python train.py --encoder_arch="mobilenet_v1" --model="spectrogram VAE" --dataset="babble in 24 made-up languages, each with its own sounds, syllables and stress or tones, from a formant synthesiser" --train_examples=39062 --n_mels=64 --hop_length=160 --input="log_mel" --win_length=400 --bottleneck="kl" --downsampling_factor=8 --encoder_norm="batchnorm" --encoder_activation="hardswish" --encoder_depths=[3, 3, 3] --encoder_kernel_size=5 --encoder_stem="single" --encoder_widths=[48, 96, 192] --loss="l1" --latent_channels=32 --decoder_norm="batchnorm" --decoder_activation="silu" --decoder_widths=[32, 32, 64, 128] --decoder_blocks_per_level=2 --decoder_block="basic" --decoder_dropout=0.1 --decoder_attention=false --decoder_upsampling="nearest_conv" --kl_weight=0.1 --init="orthogonal" --residual_init="scaled_by_depth" --optimizer="muon" --muon_scale="match_rms_adamw" --lr=0.0041 --momentum=0.98 --nesterov=true --orthogonalizer="newton_schulz_5" --adamw_lr_other_params=0.00091 --grad_clip=3.0 --steps=8700 --batch_size=128 --epochs=28.5 --lr_schedule="cosine_restarts" --final_lr_fraction=0 --warmup_steps=430 --weight_decay=0.3 --adamw_weight_decay_other_params=0
Rows from block 2 of the decoder of a small spectrogram VAE, named by matrix and row number. Rows with one number belong to one channel. Each number is 200 + 40 x the weight over its row's rms, rounded and kept within 0 to 999. All counts start at 0. After the name is the row's rms in percent of the matrix's.
After each channel's rows are labels from the 100 clips, of 14976, where the channel reaches its highest value: "strongest on" is what is common among them. Only what is clearly more common there than usual is listed. The data: babble in 24 made-up languages, each with its own sounds, syllables and stress or tones, from a formant synthesiser.
# convs0: first 3x3 conv (decoder.decb.0.0.convs.0.weight, 64x64x3x3, each kernel summed), inputs 0-63
# convs1: second 3x3 conv (decoder.decb.0.0.convs.1.weight, 64x64x3x3, transposed, each kernel summed), outputs 0-63

convs0.13,089,162,166,182,240,165,226,252,171,204,187,168,193,191,204,268,175,185,144,143,244,191,190,114,220,172,214,173,221,309,166,111,183,198,241,231,190,187,295,189,174,208,163,192,171,194,178,163,282,238,199,230,175,216,238,199,171,191,222,174,234,88,217,238,207
convs1.13,094,228,238,208,157,255,190,193,218,166,145,202,127,200,216,187,170,221,226,273,198,203,253,223,210,244,148,237,179,129,185,315,205,202,217,201,212,183,88,167,153,215,279,150,227,120,205,199,126,177,251,201,213,223,142,205,193,176,188,205,167,174,195,233,203
strongest on: mains hum; clipping

convs0.4,108,197,168,162,113,206,282,238,156,181,187,166,190,191,184,218,206,173,148,178,129,192,192,193,220,191,169,168,180,169,208,223,167,218,191,204,186,220,219,289,182,204,201,181,166,146,180,172,239,181,180,173,168,162,162,193,200,255,177,121,186,204,211,180,21
convs1.4,136,206,185,184,245,220,223,185,255,216,234,201,168,172,217,208,212,222,209,176,44,218,187,180,206,202,235,182,207,158,185,182,220,60,234,206,234,208,183,230,156,184,108,150,228,221,180,165,199,169,253,202,205,184,173,165,224,174,163,140,238,156,134,191,240
strongest on: /x/

convs0.46,067,167,168,208,180,133,189,185,212,195,221,240,174,177,198,194,233,220,240,78,157,218,203,186,167,230,223,123,221,237,256,170,226,176,223,241,196,160,84,147,170,231,157,275,163,280,245,243,165,208,204,176,213,223,159,199,223,147,170,231,208,191,242,146,212
convs1.46,064,249,223,184,150,183,202,240,156,189,238,172,257,155,208,176,216,127,231,228,232,201,226,234,226,137,245,200,241,177,211,225,197,289,210,149,158,235,121,197,204,219,271,213,270,117,194,172,234,161,145,204,176,160,206,164,137,280,186,155,153,218,170,162,209
strongest on: /w/

convs0.39,091,212,239,201,217,203,189,248,162,228,231,205,172,189,207,166,207,240,202,232,186,222,234,205,216,227,168,212,189,225,8,203,141,208,181,236,216,170,180,205,182,174,220,211,195,201,204,168,191,219,178,83,179,269,215,254,112,228,199,125,176,183,221,178,218
convs1.39,109,242,129,178,198,145,157,142,244,158,232,237,217,154,197,242,216,215,252,154,209,210,235,209,150,183,218,200,200,200,207,175,141,191,246,124,147,173,185,200,227,198,186,193,267,192,235,197,195,130,199,287,232,129,165,144,315,170,216,219,143,239,173,230,189
strongest on: voice: child-like voice; mains hum

convs0.27,106,225,162,185,214,243,274,228,161,196,252,161,197,249,205,193,242,228,161,103,218,157,189,153,194,238,201,186,187,271,136,239,169,181,204,167,167,193,248,281,118,214,212,225,190,128,235,134,218,158,153,146,173,197,223,119,186,223,202,233,187,186,245,241,167
convs1.27,097,176,214,263,175,176,158,142,218,215,116,215,223,197,209,242,176,185,230,225,132,189,202,235,208,162,230,224,239,159,179,109,166,166,205,178,221,161,198,153,162,172,198,182,218,211,196,160,154,222,237,188,188,177,180,227,272,252,265,251,185,75,214,141,279
strongest on: reverberation; /x/

convs0.49,098,202,176,197,152,201,263,274,191,248,181,215,167,243,227,123,253,230,202,203,252,175,187,191,268,188,209,195,228,209,49,166,189,216,287,155,210,209,229,236,184,224,248,162,146,206,236,215,233,270,194,243,210,143,198,181,164,214,201,179,205,237,142,197,175
convs1.49,108,176,154,159,281,275,125,197,182,212,192,192,219,178,200,256,134,154,187,177,224,203,200,185,159,181,174,216,156,156,306,262,193,216,158,206,180,229,196,208,226,155,224,197,233,163,217,177,194,142,197,190,163,290,193,208,241,222,193,95,207,177,288,219,182
strongest on: mains hum

convs0.34,094,180,220,231,164,169,213,202,174,194,98,107,242,289,203,222,196,215,194,199,191,204,207,188,202,228,248,166,167,84,265,193,186,224,195,231,226,200,218,213,93,152,219,232,210,237,170,228,221,165,120,216,145,177,271,254,182,197,195,184,172,232,233,210,212
convs1.34,096,230,236,221,233,243,172,116,209,189,170,237,143,240,177,166,239,143,189,173,199,104,211,153,206,236,235,208,213,208,182,174,197,176,189,176,146,177,139,176,201,269,175,173,194,188,176,191,126,192,245,203,76,165,251,203,184,186,319,210,197,177,202,199,233
strongest on: /ts/; mains hum

convs0.29,097,198,194,183,242,188,188,144,196,231,216,148,208,161,243,195,201,170,234,242,231,139,160,239,185,178,272,133,224,218,214,185,272,156,204,188,226,94,182,258,225,237,205,239,147,174,316,178,187,239,211,207,103,234,169,156,195,237,212,245,221,236,160,192,188
convs1.29,091,195,162,212,150,165,143,185,215,193,188,246,214,207,163,145,140,238,144,184,184,239,239,174,146,220,173,226,156,247,166,231,82,214,224,162,200,179,204,188,201,146,205,271,313,266,178,197,233,177,235,183,222,180,177,154,164,213,193,184,215,173,94,201,194
strongest on: voice: child-like voice; mains hum

convs0.60,092,217,181,242,204,222,214,242,169,193,127,212,240,183,178,270,188,193,256,75,209,201,198,229,111,182,248,197,196,238,229,147,232,178,190,243,174,182,180,257,222,266,123,207,252,229,165,237,179,223,184,174,157,216,158,197,180,156,117,216,152,236,246,170,239
convs1.60,096,164,225,205,152,214,211,129,207,223,293,220,217,195,219,170,210,167,191,321,209,167,230,160,159,187,157,198,192,201,142,273,171,246,203,205,168,172,309,205,216,168,256,213,129,160,247,219,208,201,203,216,206,212,225,215,167,224,245,246,175,177,103,226,180
strongest on: voice: child-like voice; clipping

convs0.43,082,350,190,103,212,201,182,159,201,200,221,231,82,71,210,242,197,200,217,191,231,190,179,204,186,142,196,173,228,186,209,210,234,220,205,238,196,176,198,191,174,171,191,195,235,243,172,214,201,210,244,204,182,132,207,266,244,183,179,202,235,164,200,211,228
convs1.43,104,0,181,263,179,195,228,275,223,220,173,159,246,224,200,235,166,187,144,194,193,213,251,192,231,125,215,197,166,190,200,231,171,194,172,190,200,219,195,168,219,270,222,139,199,187,259,200,188,230,170,198,193,232,198,166,206,206,229,194,159,173,200,188,165
strongest on: mains hum; clipping

convs0.59,107,203,218,188,116,149,205,218,166,209,188,129,156,188,178,227,208,224,211,214,148,192,199,129,178,188,211,219,158,175,84,196,179,151,195,172,199,166,244,214,177,238,210,163,166,186,259,151,186,268,206,171,153,131,188,185,225,196,196,325,207,115,183,243,185
convs1.59,082,154,160,185,297,254,189,190,195,184,251,242,230,188,220,200,207,213,162,203,241,166,287,244,216,229,224,159,215,255,252,225,178,252,162,219,206,167,116,186,192,219,183,156,264,158,217,194,211,120,187,205,236,264,201,212,253,247,171,202,272,226,246,125,156
strongest on: mains hum; clipping

convs0.2,082,141,168,164,200,175,196,222,238,193,141,209,271,223,177,199,184,176,157,157,141,136,191,279,185,236,205,199,182,228,145,205,255,171,159,181,186,239,232,211,169,193,105,207,98,278,187,246,178,177,255,168,196,141,251,250,224,225,170,187,240,171,233,198,144
convs1.2,079,234,180,237,140,213,119,217,202,165,214,201,175,191,235,226,203,184,163,221,204,200,191,166,209,175,239,188,135,210,244,191,166,217,257,214,230,197,161,165,209,217,144,218,352,186,193,141,234,247,240,261,217,226,165,151,174,230,258,195,141,286,186,157,146
strongest on: /ts/; voice: low voice; /z/

convs0.53,085,206,204,225,182,165,250,185,257,171,273,97,188,253,179,200,203,166,159,300,163,135,254,144,198,119,199,179,227,255,160,214,176,193,175,123,212,220,233,257,212,166,178,210,163,198,266,162,195,174,214,201,152,167,167,220,157,230,150,253,172,210,168,184,200
convs1.53,106,200,203,240,177,218,142,205,142,200,180,246,197,191,244,196,245,186,164,197,226,258,205,229,178,162,206,224,202,221,261,202,204,202,217,161,134,202,233,137,225,168,213,179,226,201,208,205,191,154,191,200,320,240,138,188,212,117,304,244,190,195,76,178,233
strongest on: mains hum; /s/

convs0.0,126,195,222,268,147,213,115,198,254,197,215,194,225,202,170,192,211,190,261,193,270,183,211,197,184,225,287,170,162,327,195,165,158,223,165,205,137,166,174,171,174,205,200,221,232,185,193,236,173,282,260,239,171,213,194,213,232,180,190,251,169,230,238,115,251
convs1.0,117,204,235,157,295,177,237,238,243,203,181,227,160,219,189,174,211,229,121,186,109,180,186,206,149,215,145,143,220,93,199,241,220,138,203,189,206,232,227,255,172,200,195,150,238,253,198,135,152,161,188,222,214,176,207,202,210,175,242,121,252,159,176,249,198
strongest on: voice: child-like voice; mains hum

convs0.20,100,199,213,209,142,204,178,195,188,195,226,202,182,200,165,223,171,176,259,130,197,191,207,276,247,176,188,202,183,139,27,182,166,221,185,222,183,183,196,195,263,189,203,183,206,211,196,207,214,285,187,92,184,151,186,185,199,173,263,253,141,205,240,207,192
convs1.20,099,216,142,243,238,199,240,175,219,175,187,224,199,182,221,113,227,220,128,193,170,222,219,153,159,235,240,257,213,195,312,232,204,156,185,200,202,171,205,189,135,201,187,203,193,212,181,219,196,75,215,256,218,276,176,153,177,167,200,185,280,246,138,200,172
strongest on: /ts/; /s/

convs0.12,093,144,210,210,118,192,156,180,144,192,75,227,233,203,205,164,234,176,173,123,148,199,192,172,239,228,258,175,185,205,232,233,212,186,256,227,130,170,125,256,198,184,195,159,180,241,184,200,191,151,221,230,195,155,227,210,178,178,256,94,244,207,192,188,201
convs1.12,082,212,183,107,220,218,212,268,156,128,257,196,204,190,202,219,192,186,207,155,201,203,257,216,140,203,116,211,209,200,220,140,222,209,121,235,253,168,269,123,229,202,179,186,250,182,177,206,147,290,175,184,231,220,159,266,193,238,158,192,168,178,257,201,243
strongest on: voice: child-like voice; prosody: tones

convs0.63,107,207,227,274,197,214,204,266,209,207,177,219,204,205,193,175,172,221,244,243,207,194,188,213,210,247,210,229,207,67,219,243,221,237,215,199,227,232,228,112,149,248,219,174,155,242,283,208,331,197,219,229,187,209,198,195,189,253,148,216,193,256,263,184,188
convs1.63,113,193,179,182,193,155,179,127,156,199,164,207,218,205,204,209,201,194,201,165,116,217,161,126,173,194,179,192,208,198,135,154,202,117,181,197,182,121,195,224,194,185,202,211,283,136,143,233,86,200,249,187,226,208,188,219,263,138,281,236,202,191,164,242,171
strongest on: /ts/

convs0.56,138,211,211,176,214,193,136,214,192,222,207,191,228,219,188,174,212,188,193,165,199,208,198,219,227,208,216,179,196,123,0,216,145,196,101,190,154,198,184,227,225,187,207,198,171,250,171,184,204,98,212,204,192,119,229,191,187,209,210,205,157,188,180,181,181
convs1.56,135,191,169,221,218,127,274,195,201,201,144,200,171,184,204,206,201,196,222,199,171,222,194,200,185,185,217,248,225,199,36,192,277,189,325,241,204,177,209,188,138,182,230,217,254,230,160,201,207,253,196,202,207,194,178,118,183,231,203,177,225,218,252,249,217
strongest on: reverberation; /z/; /ts/; /aʊ/

convs0.61,143,177,98,123,161,202,185,170,157,200,197,202,171,175,208,212,208,223,176,149,169,93,205,204,210,216,195,153,114,144,193,189,200,194,225,183,212,213,152,230,41,205,196,224,141,228,196,156,161,243,236,195,168,194,194,224,188,223,185,191,166,248,247,189,180
convs1.61,155,195,186,288,187,233,187,212,275,197,191,195,224,254,193,176,215,170,231,182,240,151,173,220,182,250,241,276,262,148,177,160,178,122,219,210,166,234,200,192,99,150,139,174,210,137,246,172,216,160,145,246,206,185,270,138,167,222,217,194,165,204,225,174,252
strongest on: reverberation; voice: child-like voice

convs0.1,105,232,182,162,176,180,196,188,162,241,225,171,224,137,198,242,211,209,241,177,210,153,203,166,246,139,158,266,257,189,206,133,198,186,187,182,174,229,184,185,46,163,150,232,135,185,191,180,190,193,204,217,168,209,142,111,154,249,209,191,209,214,239,161,131
convs1.1,085,218,234,257,168,256,196,202,201,212,196,257,237,290,207,173,207,202,213,208,222,245,218,242,187,211,205,139,273,263,183,245,177,189,174,235,257,237,206,248,175,180,228,249,257,114,218,229,264,145,191,186,163,215,311,154,208,195,166,184,156,216,256,162,154
strongest on: reverberation